{"model": "self-supervised image encoder", "dataset": "close-ups of made-up surfaces with and without defects", "train_examples": 50862, "image_size": 32, "crop_scale_min": 0.3, "horizontal_flip": true, "translate": 0.12, "color_jitter": 0.4, "method": "simclr", "arch": "coatnet", "norm": "layernorm", "norm_position": "pre", "activation": "gelu", "mlp_ratio": 4, "head_dim": 48, "fused_qkv": false, "qk_norm": false, "parallel_block": false, "inner_norm": false, "moe": "top_k", "num_experts": 32, "moe_every": 2, "expert_mlp_ratio": 0.5, "experts_per_token": 1, "shared_expert": true, "patch_size": [2, 2], "depths": [4, 4, 4], "widths": [48, 96, 192], "projector_hidden": 1024, "projector_out": 256, "projector_hidden_layers": 2, "temperature": 0.2, "residual_init": "none", "optimizer": "nadamw", "lr": 0.0012, "beta1": 0.9, "beta2": 0.95, "eps": 1e-08, "steps": 9200, "batch_size": 256, "epochs": 46.3, "lr_schedule": "cosine", "final_lr_fraction": 0, "warmup_steps": 920, "weight_decay": 0.1}
Rows from block 9 of a small self-supervised image encoder, named by matrix and row number. Rows with one number within an expert belong to one neuron, the router's apart. Each number is 500 + 50 x the weight over its row's rms, rounded and kept within 0 to 999. All counts start at 0. Numbers have three digits each.
After each expert's rows are labels from the 100 images, of 14848, where the router gives the expert most weight on average: "top examples" is what is common among them; "patch colour" is the nearest of a few named colours to the mean colour under the peak. Only what is clearly more common there than usual is listed. The data: close-ups of made-up surfaces with and without defects.
# router: router (model.blocks.9.mlp.router.weight, 32x192), inputs 78-116
# up: expert up (model.blocks.9.mlp.up, 32x96x192), inputs 78-116
# down: expert down (model.blocks.9.mlp.down, 32x192x96, transposed), outputs 78-116

# expert 24
router.24:514455480529420518579451574465531530440575481471500471425478523604467527451539372425468439529494464517560438510500555
up.0:537402484503504481578466512553464461483565550508481481528630448541508473494462375472459451548427591561498457620470505
down.0:414598532590441556479484564497549394488455468567387428500454454446395578436502522458506414504529452523492446553477512
up.1:429464522518527514508571472515506543489488466591579557519522422612520431575487547529557458473469543552443577464484453
down.1:570524506523533531556493440482493480508466446464472570583491468578556465593551534557500568491550479523503537463405519
up.2:513572537524505581533509430469520541545527507589520503557513500418497440479517539583554526458410547532503515558481527
down.2:618503508525556481518567469536520517552432535502584508549539472438546426488565501632559565444531477456537465461474483
up.3:504445501455471479452470533547530582505545566489562511526529485509527434519464442538510540544458520503518592446525516
down.3:503531498583453497424516501483514445545478530464449464394536504474510547558512510451516478452534516536509462492482469
up.4:403490511530569410436511388600405424541476500463510497515652517483576479517483422521549465472472584484533572499478424
down.4:450538514520565402467555420526419483514544527433554535547532583544558414538573528549535575423496553442498567468457401
up.5:571402533493505542498431557567517642512545494498558489523481507572525486458532470521537503607448421607498497423543573
down.5:439532351474434422471493473389486478564511468477417495522449568400452492412426494468493460505519549505529575493381454
up.6:505531474484515624533510418513482505509521547574469491491510500476475390467476547567589498406438559534504484497504463
down.6:589493507513544444478591458552511494528411563515576500527507487423549435469534539594557541454517536424518481507471473
top examples: brushed metal; no defect; defect: none
patch colour: pink

# expert 2
router.2:460565451482475477438549412498457454467368522467429448446546552471519557501441581530445537462520453411441432554549457
up.0:375476554491414457598414505536461457486509491432566542487535570518468447606513490591478415436454512494428522495456514
down.0:494457566459438476584397451460476530514471570514476471522452516475583452536584519465521493407548560544420531542574601
up.1:473522421533541413480489547516417563547555442436603495492558511440516449379526337453606450521418448460446479531495515
down.1:457450511501469583471458601538523498531555455494515437415382453515566507529487525505446511561512470425557549427592541
up.2:467581469461482444527526434493551458656486519549435538512502510479535479505473503513586484497460533492438444609430515
down.2:468453531505597552426579528538487478499517542477569494453518414521476473399497437469464521507468395502575475463511420
up.3:471524580512421471564375510488470494476490497397460536540480572558520461579598457534437460447435488529428523534528499
down.3:538459497464447393525443433492488531504509596452512497561596552513548457567580429514559446403490559536484494512474504
up.4:441534400433506409488481482397515471596547572484442472529530485534577478477499516504523469577446525474535441607452516
down.4:482445538510534557483568502526515482447498493514529475445509387483514472504467503512477537484504458541542470436557516
up.5:480488463443581560496475491484448449512519470587496609597452446512487430485480471440478523501507503524580500554449510
down.5:501498532530420524554510501476492447519460521542433443493504463476587526517561496592485527498494414506444433471550520
up.6:485504448453487472422534519416477573542484501496421467493510485496603481513483566468404591611519521458572522578573415
down.6:460519442448522520573531459504550439529478570526473491490517462535546466467433527505536574541487539532453392598396466
top examples: tiles; crack
patch colour: pink

# expert 3
router.3:534555522518459555495576487507531528424435430448457378456461537459407477508425539565494453453473487443528462527416447
up.0:500510589595507510497546410522440410508484478562504473462484600584502571481533562472498503532516517504467431452397489
down.0:474457552510461604466548509461569472487561436548497455455456532455551490490402510538470429487512549549485534430476448
up.1:442539536537535451518503419593371499580485482554499559487555494536555512415525460529553533611484528550478512516481492
down.1:521615517479470516499504520479529468387532503440522441457498596443352493518364483493548563413526534554506518476449484
up.2:513528601567535546496535443501413504518546452551600510555576547616485627484606552490638462460503482502478523495419457
down.2:495526502503428559444554546477534498526496451449546502473491528389547454507424503457446524468427568479476502472513519
up.3:557546532492494395483538551494607519484520604475524444406532470426478473511454475509508475556514447490519462510555532
down.3:505434435460476546499488525488505555558576536518519497479532417511583414503548477496521485549371504501476538486545570
up.4:475536472537532552515542490477571464410500488394512442460484503379497403521451516499453475433461456466479495430595528
down.4:509412584499542513496484451544452560569539558445513556450535447520582500489572454459476566510532483542488499446456477
up.5:534447517487410486498400550439513589533527437545452565493413447495572538521523487447512544499566527591568554561474542
down.5:382558471501482534571481535583492515456587543487564495486595548441491355461456500494508530475525534494480518434518505
up.6:480523481488485429452497465546461444532523587494444572450574541607524543527490476535566495392549414485505490530343428
down.6:413532581424500654480483589532497493504459463552513398489551443422562535521516493518503524526503545523533477533475573
top examples: tiles; scratch
patch colour: pink; white

# expert 28
router.28:460584398492490506406559539413493437551486447466440494554460575438498506418451590565446507497525475355455466498452463
up.0:645479578538423445496490511530443601615510466472505564426427507479593489559614482500526514485531453486511608466544473
down.0:526449475486465482527487539467446532520567481486558572560402546506577473531527427591516495587574464420401504509550444
up.1:420496457426466535540530465440599427460479564496441505489416539487444403521420462535485538506501545513415434506438548
down.1:475500537510546541487503453539614439486478495588571442541481455445477590374500524590519483457469458532487395605487556
up.2:549467573579596575504491538503497482493449534464556514423541405508405513526509508469500490499432478445622540466551473
down.2:516487529546595477431517571525370436476466507440544534460509448533436493459485529371433510456531473544541585456571445
up.3:469425387478540438454551406558514505478502585580452469443546530478534463467371514528460594472563531583447464522437446
down.3:466525512440452468530457507519539499551509419504500450538511534531494445412538456605542601499530610501435485457447505
up.4:525482594522542582563487433538442524466545456563516618490450489584495490592518464499590452455431483533512521502620542
down.4:476476483574491490504513542478520471427489522476563470555457511414453516457474526499486512448545522489576491481487445
up.5:555472508576474525465552489544563500488395498513488501447482444514500582503517525481454474503554435461499521470499493
down.5:557482554550549493542452433494476500528558510502546517519525510559552456589548519488546556464415488467484435530516418
up.6:581518571566436487469508536512459609597555514480522547469417513508578524578622458472521520513535449487518578448589482
down.6:489491490493490527563451484405463534529521481532515545472422529567612510515544468573512498547577482473423576538471411
top examples: wood; leather
patch colour: brown

# expert 6
router.6:446422529487544455539448476570466521521488552471542531478593496530559523488565498451526454507533539572573451461514489
up.0:512463488451502566469440534495492483470527487569477529514435464482587487530486591475473576466541511538542625524535586
down.0:559543441560595420569532440563525452491431562401520482447572545502400548439477453580554494452485424486472437547490490
up.1:624499626522547546555502438474463463523509459567575347459497602552487577483555470532536476460464512524586458461451442
down.1:468564511566523500473616416527672452525486435416526505523522525519471446449513458522516517473464537442398463524517489
up.2:457490495512533558464520507445496446413458383422508545535442537379532448476460569500457579434531574482468548439532503
down.2:402503538510498521437487447472522493492544441505546489565516500606511409559505567477438518503561583433441557403476500
up.3:469431524461491578461488560486520519433493392538475503555372493465599426494479577498487573506511578529537650468540600
down.3:542549425502534407556538463578488510534461568444488508437541570465405589464525435565593467510532417441464435537495469
up.4:484511514523457508574565533498540394442446575461490497416499570541405491506444538387469496449537494562446530571454503
down.4:516522472422485531529522459497599468441530452549494526563453411539546477482473556453458491447517580554468451483449580
up.5:535431484465421588475485608483507492499492455594510509548393485477560461534520562465489539522523520589540667476589607
down.5:545542493530533425576568422567492508500483576477475429463552528470455592446535446531603476453546383469442394543529466
up.6:405473471475556475594517529590536479463435600581450504482498497523433462417478456486506510509444489624487426489466624
down.6:522467514525441552461571567538462478512417451508511495528457510391471542404478479528531477605574507553455536540428517
top examples: circuit traces
patch colour: green

# expert 21
router.21:399496480420484454535535428558514498495547576506508473530582512466536463424557481514547413495425532523439487494466524
up.0:552453556571488529451506470458434506469440495503493544505484502511531543541449565475459583464488457495554503556525450
down.0:470528584553435498537448430509479494543432555513550507399485480491501454610505490572533459456519455544542491558584495
up.1:603534554583475505436482506466453590555484409469549558479438474546547511527567449519529564521453471493554556476613433
down.1:528606497456475524459386595534556554631563480509450534537460498567495565582565542489532441518451521435492490580508471
up.2:524504487476483472478420503498516523503551452502652465522546582499575452492544391546536499532414536487491562486548457
down.2:479619536502442494473470489520511453523546479561444476501423539450476470534530520562455479578670517453402564489457479
up.3:566532556558418491540485557517445528542506417510544569509375474508560492591517485539521540528514497492530572520554502
down.3:514501472450504509507526437519385493497505451542511577529531557544425471581400537515546491435498530479465508404494433
up.4:494459532550485548482398486575458531461421508538589502475576467470503494541589399577525484578483485543533535517577452
down.4:540390550536513548503526506539523459468488484518514487425573469469509544458487495462456507495442495554490547489563543
up.5:609462526566543542429512521457537573496495454575485553498478473570545528515470569481478570478490426507538526476514437
down.5:525516482566498503566436553487482500471470488454482524557513522554571553439529434504558496533505538430538478554548498
up.6:483501539541558443512466508504343494503484543406608568414486537535458446536449533451556463409489504434527484577399379
down.6:483518516534458489517536529471474580466523545523554486487604493469475507539506420515537504432403407499510494526576507
top examples: leather; smear
patch colour: brown

# expert 7
router.7:496442515462432485480479551454471594554558422499555455503428529498604474511564530546537539541493527502446555460518451
up.0:620458596481435510492510512459445701540499464580493460490549547551549566536578471514535409529462488525517514470589464
down.0:487499496534497545511526606528476578437429391458532498492457486516539521488559478475424420539514548493450482546476410
up.1:456503386478504476500499508418609412494501514437412492528535441485523472466477524477439524428485498507515530508346534
down.1:595425471487509503537537528511536535574544660452477442548498457484603541496506463447526522432490453543635466440496490
up.2:504495365512457418434515578448639467503473579408415484533477452499513543435463503522479530423483421555488450461334528
down.2:540495463547430494473573539360563517586521585491483466504474541458568525424568514453488483442499528474506449486394448
up.3:412514498468555590502498476502570409459477466533481494529641511511491432422489491513483556545474564514462440535480488
down.3:411566468523517511546497475513584476499481465574499446496524487379479459467492592534534493447483545517497403556431499
up.4:551458564498495475504526455475451651610551538584456479455520528546560521487571508504589469547556475527476500458531422
down.4:449502409538516540435446628500408550456440465423459532493446534464481460439516458485413462578471473495453505642457504
up.5:524490450443445424422523526493511599566450585515444518413465496504455562476518494492525525512556396572516525465490544
down.5:528479441557508499527527583547480525490427492417499481530427482397541465397547458499443583511446500535540518632474398
up.6:386531430488524539509531417489587448458524493553486438491600526511471430411420533539458547542414571502506391491442538
down.6:483502501491519551545518464515598431429510523563405396524621482429477540407485524481491458425543493552520322526493556
top examples: leather; no defect; defect: none
patch colour: brown

# expert 29
router.29:427530496441479461490557398562493452573565562617439523408551484567558491385512441417598483579493383582444429436532553
up.0:589426482465510498517513463497550502479507519551493475492482372356538493500510484455521519484557544477529523526560541
down.0:477563539538514619520497478538503433485548455605505438537450463491460535447539573473484499469536557430454417476479469
up.1:410493444461470513549586435437435496502549502532578383498491456538555398427491452490521492465474545552592422454501500
down.1:501526543478458542510512490425505493466550560545418410487445405435498469414605544487484490426481520474491532530509471
up.2:496486539543522435495563481530454520598561527504509532453466542588528592490507524423556477486561406469535457444517483
down.2:536430534485545551491544444491542464408477558576467415472555484428492487524470617574413532451491497498482416527455559
up.3:464512457610558475488428545460471501438459442486550596497528553536486452548477530514519525468447505462477517555462416
down.3:478560471421518499489452536511474469397465485566533502447534552437460481456444487513433532580508518569490407458582575
up.4:529462526536504507488418583477531507401520376433551540598460502528485483578427520587478573471505472468489526507469426
down.4:437498468539516471463534544500453526597388500523566514548395456520499533452462412510360518517450580546514534448498534
up.5:510428468504586394439565483501528513503487508542471480489439412341500481456401535537497510487486528491479515516494494
down.5:416562577468484593555497482490434457574514602527477434482495463496537484505548565515457482563510573501467517507458507
up.6:570427471436547472498495512471519466524502504536490479545453383391518486468479484516468535501484585510542515528514538
down.6:491485598558540568529536434478426543591514580597513409509499489538510516447581538517571465479561548462463472497527459
top examples: carpet; no defect; defect: none
patch colour: grey

# expert 1
router.1:486376474436553446511443552431528452518538555450470524538565457579526492455431468469436441438429536555541510559449520
up.0:553473523463484544566477518547515512496531455460487451546500451422495556500505476483451469453469429524510443458578588
down.0:539475528552517562537562569577614547468525520533500503485472528479533524463454492530563483563491486485469557441605571
up.1:547493528474459493493434556484519524445530451556524545540439487445578401525489511470489541447459505519533599460527551
down.1:482548451581451451477557476492527433509538574413457474420556525555401570453504473496521509473499477448505464473435481
up.2:596472466504446470501425495375575544556553583609434489439411444550602487485510432527500478499392537582527464446482570
down.2:443532483494452485446540508527536453525426517457491436476491459536420518537436478434533457511505538529473524537523445
up.3:446518443556536509486501539513487473456479401393596512564526559438371458492424528557478522524443471375495493491517429
down.3:444470464356462460509453484547413488476455416568416510554540523443580510471485436533532460456441614486522441572529551
up.4:549490512477464505525431482528453468509534481516497482550427454488534506466579535496538482483461396510513535387579614
down.4:509459560482471533495479478538617525504619567492526493413479578456552495544428470526549452569437433557524551495645564
up.5:524458493504477556466471586545503541503544407480589537487453454480554494463606489483487492563570476515575658485618533
down.5:521533491413509469439559554517456545508473543460512489474510420570480448528421391536632486485437508463484404551504517
up.6:576447505461419463472400552496516621487554505527497566482449535492550405617513474492554518533408476509533587499544562
down.6:456593430548509498539525405516489371454439523449460477528503554491437560441470553495454476436521546516460398555438450
top examples: wood
patch colour: brown

# expert 5
router.5:473521427550597548476516475545458564477463434509532500570486504426574518440521557449458603535602445466468505471600579
up.0:457500560499518500515566458448465468508479480501474502478577522451415465604433477580506504415421562545460481614422460
down.0:488429454520526424439573397552422488527471679478542538430560504558499461514423503576507619478550464534495520471466400
up.1:544470501506548477464566420569526634554443487498456476484488488524570519601527504479496551549485533525526568458523556
down.1:460533534410478497498422594421433538519559429443366538610397534498466501473493551411469446582529510453446492497441606
up.2:533520547524458511497587535480548502445447455502545470470450550482335544427527508523468428461512433435430461446549490
down.2:583456541477552539492444476469447463511511509507440547565487456478597554395536588554490542524509556507510444503533517
up.3:520418448403484392507468500444612469525632656493523493479629451512549451494478430472552462572418505564522538542498437
down.3:542487489511587472567444410550560487463596526444643526526510567549494441520511540567602512548560497491507554427540455
up.4:470547570535523433555525502498484480472485550494477533506589554493441473583447529558480457396486653442507405619429417
down.4:509528432493525452453566493505434514538479521452532530570457568664530454654505507616516595563482493505475513502445508
up.5:449573468560496529464564469498505428442410461497500515457452555443430517444488589438452511455588475386498495504497489
down.5:589430601494525575500456507554527509478538560530524468532508466440557424477528537538500505607532473599451485520587625
up.6:510535546528575478439507380598486488549407457554436537495476511514596480488513556442451585520562467478515583486523540
down.6:439569600536517597549516555550548593515587504591416418513447489471429508483452478417542452555547505507461492430589625
top examples: brushed metal; no defect; defect: none; smear
patch colour: pink

# expert 18
router.18:429471537576586530529445430551414510546501465635533486485564481515471531433497480463529486479427482538543547481553520
up.0:452544599439446481506502520630456518487420487532489546499446559561558502640601524442555550553480494506408448534499492
down.0:500484458471475546480524469565446496539478495607458450475443443412514476497520493504473507520514561548490460537528493
up.1:500513372530510483468524474505541528556533561392518457494580517499466478471549419492568476451535552516518491481437555
down.1:479521448470552454534462453538547584451401509509518541503532528458515483511566440549537534552483528443426504507482532
up.2:468587483580516445463504472485498507599504492415529447484612582443515506459529495489490491498510490416515432433547403
down.2:448452520579506517575494465495554486476504545541584432478479515598473462418450486483544397544481438549395480477623459
up.3:556382446504471481453509525433557485512542544403496447464556385530544502490540448515444461527459386511481482459486491
down.3:511508529519489528490510464529532496476502523539496491504518513393490451575453576497517527468521585536528571548464496
up.4:483487413517465498438482487384516561538451471391530457539537530447537368498487467592510501493511503464468569535555541
down.4:519543449428464457448588463413514434513498459477538488546540420468514426470538516570427485464432536469429474469560455
up.5:564502484570477478382455481428477505551558409491550523515496502493503527534561509530514517433547496455583618514525458
down.5:462539554514548543543419485454451473505604429547489495469496477577567367464471489472470559433484583446582537505555507
up.6:540492454510451535549494478518558495526525575555458415439518480487578525550474487475533458518560489567451506506569577
down.6:635432485419447505467468585478551530467498498475430487585493536516559525505549460477447519588531470513532468495496592
top examples: circuit traces; stain; no defect; defect: none
patch colour: green

# expert 11
router.11:570529476487405506482512520550539505444426432497472513504413515435457462540418497527455588468512506394506564543535562
up.0:518509515481489442448544493594499548447497539495475551444504522522410555490542413525605447512486470472477453513510524
down.0:501552429487431522498579427493465512438518469429501458534460490565443497465414461489484456541504560406440476395541475
up.1:483523486496494484512471482450508428572549512526563473464523474512652461549540458383518472469540493652509510485476484
down.1:490439504494478461512459512470465593551485515593517507438589424568600466558491479532513478491486407529476491490529544
up.2:577443440425478447406485547504540603480488470464474491547451439493520493503511471494458563525510511480614620478532591
down.2:407483512475498552505457524397504528463517519452442482486541484482512535533544594480454517531551478462505506428443463
up.3:467416506502568490485527437484492523459500516542448524419514454574539496524446587464516557418572562542546579575523515
down.3:629538541511549566535534536532561479475502591552572460544487429449547547465546565490494503496477476565510420509475509
up.4:460476541482541553588460515509498405438566514434568392515508566560443496546434471450494429481545564523513478467402469
down.4:533573504548561494506533459601483479477529537409583533479508578503440547506539469600566602421463439477477487435420441
up.5:545416510434474549493404508455527410525610479543439541518455468531635471539515575470459587460585510577536580534496514
down.5:563480573560558544563511521470493491591463484491580511453490514457529474505525481419521508454381484588483517488464459
up.6:516516502528532447526553512585517584473401526491500549440530501593407604491563381514592409555480463460497460502485527
down.6:451492423519510549539545469454500522467566535495487364485532454498487547482486559479483534523514488401469502432468513
top examples: tiles
patch colour: pink; white

# expert 4
router.4:577542500526451515486475490466490520521580518547558510448510545473463538529552565578640453504451506481510528600454441
up.0:387575439485535483545578511523525491452363459479396477496497520489472518456409456510436456472534551453435502550433514
down.0:517455523481500560586437527473531461465483567505455486554455452561478541486525558514523511466578448551549471591482519
up.1:418532519517569458583500392565464537559520555596493516490518441625579464501528441416486489607508532545563480481511516
down.1:504437483474543470565469392566434502535515571512454516463425472480507560564512515553512482515512428540572492549506402
up.2:527527609578438503470556430495472569522509523403621514466519559455461460445512525507553502536543455470528394450614487
down.2:328447506489577485441498486552520476562474478514521548424551505554554500409562448497500493540468440466461466447455530
up.3:468525482528490513613476516492483496520511481591440433566535452462498493537434502480502459538510566547534482478410504
down.3:418506463437374594495501550436566438519462476551500533541598472549529543370448500502517500514510566486533393479487512
up.4:466455602509508562596480465565444511509520425507559490566453539547486470626498565531547506617519530526431506445580504
down.4:374535589442417467475470453466548536484469423523489555494556532596621535423555475453509486511570487493535493419487537
up.5:448444401414558481513425532457551532514495490506551528556463419548492408462490473418466518534468537492585541409539558
down.5:536500461540511505459545518506504486573546531491459486439505467551465511448511476553565520439535412530538433534488508
up.6:487466548529565476554477481527509444506452407549421490551508476454521547502510517493450478515551636558519550592456541
down.6:501488499412376482495546563482494579417479508492503512586512486504492535509482545543472524490515575452583476542470539
top examples: wire mesh; scratch
patch colour: grey

# expert 15
router.15:452427476523551401520566417608525525552519517533509576462546438605585472564441531486567399549485498557532455495442480
up.0:463467471481483520516466492503416445493486541502482449432523485473525544453500535534457511478504400539423506471584558
down.0:549488517527558590515554438567454478466449550544474482520540426528518571465513549517430569517558423497503449468621475
up.1:543568476539450473385548507514562481488456531500451470558544572534505486455511500556480519440590538439392550447459512
down.1:468493444517521471411568429507525487462453442533512512520589605460477458448444502421504513525644583468367518510524501
up.2:467526463470499517467495514497379480498441518499490449487553490457519585375535553479475556477553450497492523432577504
down.2:496607527511460562442519471522439477470481491441464416528549488521577550439530523493431566498558471420530559433612505
up.3:509473532535462455584506477555570594491536524497488448512525504526466494590518476502573391529501475569496417498445443
down.3:495486443433564485535471615489552477557496529555491570497461476477514531482509508541494589481422468525559501555482504
up.4:533492511454492520415536460526520457507508543519433486480568449508541562509486587583491599480506451493525492472517535
down.4:438464472449530426505484535497484522553554484388523527448433532476491452503499384464522428471422576515554576474464503
up.5:463576507489497458416562535509524510462412531429456503453504589474493551486434523535503483470613544441412559448414530
down.5:527481456545460446425587484504547500419458504517411470566575443557521436435417552440474505499599614562396491479482540
up.6:576483450467547518437515463498453432549417536519459487498508440420559588476482601583520556484541501522471491515527558
down.6:494478481520468472520492567539427531425512545460522528454515524420464504452501460387510458505562465437484575496555535
top examples: circuit traces; bright spot; scratch
patch colour: green

# expert 27
router.27:427521527479544542651515467595498521510504533529477489493525498525518563513508516514506423553484491582423447431496584
up.0:554519461557542452448554492396546527526439511455449543533520430479553464548549520453470608514468491481544462548497417
down.0:406531470557533453529534469516474472494411427468538465477569524452468425435491580476456522514546465514426521558493488
up.1:467475412484514460476516482429517392434453524539453473488484458394508509526458575539407526493482629510482527580375457
down.1:541454430453525526477476548516540475491580504430470575516440459469511502523471523527473516536476456527558496556508547
up.2:523402589465543503500487600486577471415456536392519576483517465524462571531485485460543561477528494518461626561505520
down.2:500534607455523602458551480506494538420445447469416450485456494474530561542479532486498586503478511505498491481520503
up.3:531523450455418481465489492388554483503518517463537509509478435446522454564524469490460558471534486461501500500454420
down.3:438555482555458448512480511609449463516426438498371443474577561472484560408482590542464428517493514482521493546476475
up.4:517525456473554540525504442435497452488450496545487484531588425519429456559533572532455492511446606518450381606356438
down.4:504460496486519561433441498502539420553489482483421480456480534559503540540549575554537540483527414483517539550495456
up.5:481501342544467526504461488484513485421423482420438430560533512422514424459480450496445512469563503554471506489511564
down.5:532554494548509568488497459523544417432483447534430453501601501445436497464533555516481456525524525526504471521561634
up.6:480564487505477498442523492490536450500430488466397502469502525393455579577510573486455561450629538456459519577403521
down.6:525519510529460499465503476435465486557484549434499511488511457574585511558510463535527469464401484440529518538468394
top examples: circuit traces; crack
patch colour: green

# expert 0
router.0:529553420483476511512551397619515519573537572633477495457512475475565501523521537472553511489544474567565476482518532
up.0:473428575573510473510400482624419546493565537462575484532531575489544425511541379551567503585412547556479485475524458
down.0:455481519426521462484510517554510463505531481479435455431449589528385584576495472442629414459617515511544535512571518
up.1:566422558502467472475497565610520641577586498494632537458502529585555548554571469486544561535500435493556640400520448
down.1:481524520506478558438520480468488497514463510475447470433479459506541483376609408451514497463569496393532502487512509
up.2:599455540571415442493482552615489594566617548515583471508561551512551451536501383440575535496462517501490563424465462
down.2:439433557503506512494430535509389504549425492474389464431455524474494525447565412463592434460640491539444486477480503
up.3:472541470423541447591540460513517517497493534514423457502543499535437439469429489469504451567461566571475381505489467
down.3:532532490493506484485552431454530529447473531536543455490528413403484451426462508486431504391422547482523448512488520
up.4:466512507474486428521517460554584545501562588525503463484513571511524452498481296477564494514422524644494436474450499
down.4:474460538508496547534445520519416512456501469473474495518449602583507543586564516477536452545610505538503535445511488
up.5:470545467517461521448559550541531553453476439436467458427497514558457529463539500405414470492578433395520558450598558
down.5:468477388470456469519491510428493488537568603447554582526552456510618459471501487528505575498392468487504423482487495
up.6:469451488463510543453475454510471522545475512510457452453629489497548507487508541556448559522520487528497501504509502
down.6:502511435532502495472531467457463481461461525544484489508563493512499490496450600484475549473651444517452432504615560
top examples: carpet; dent
patch colour: grey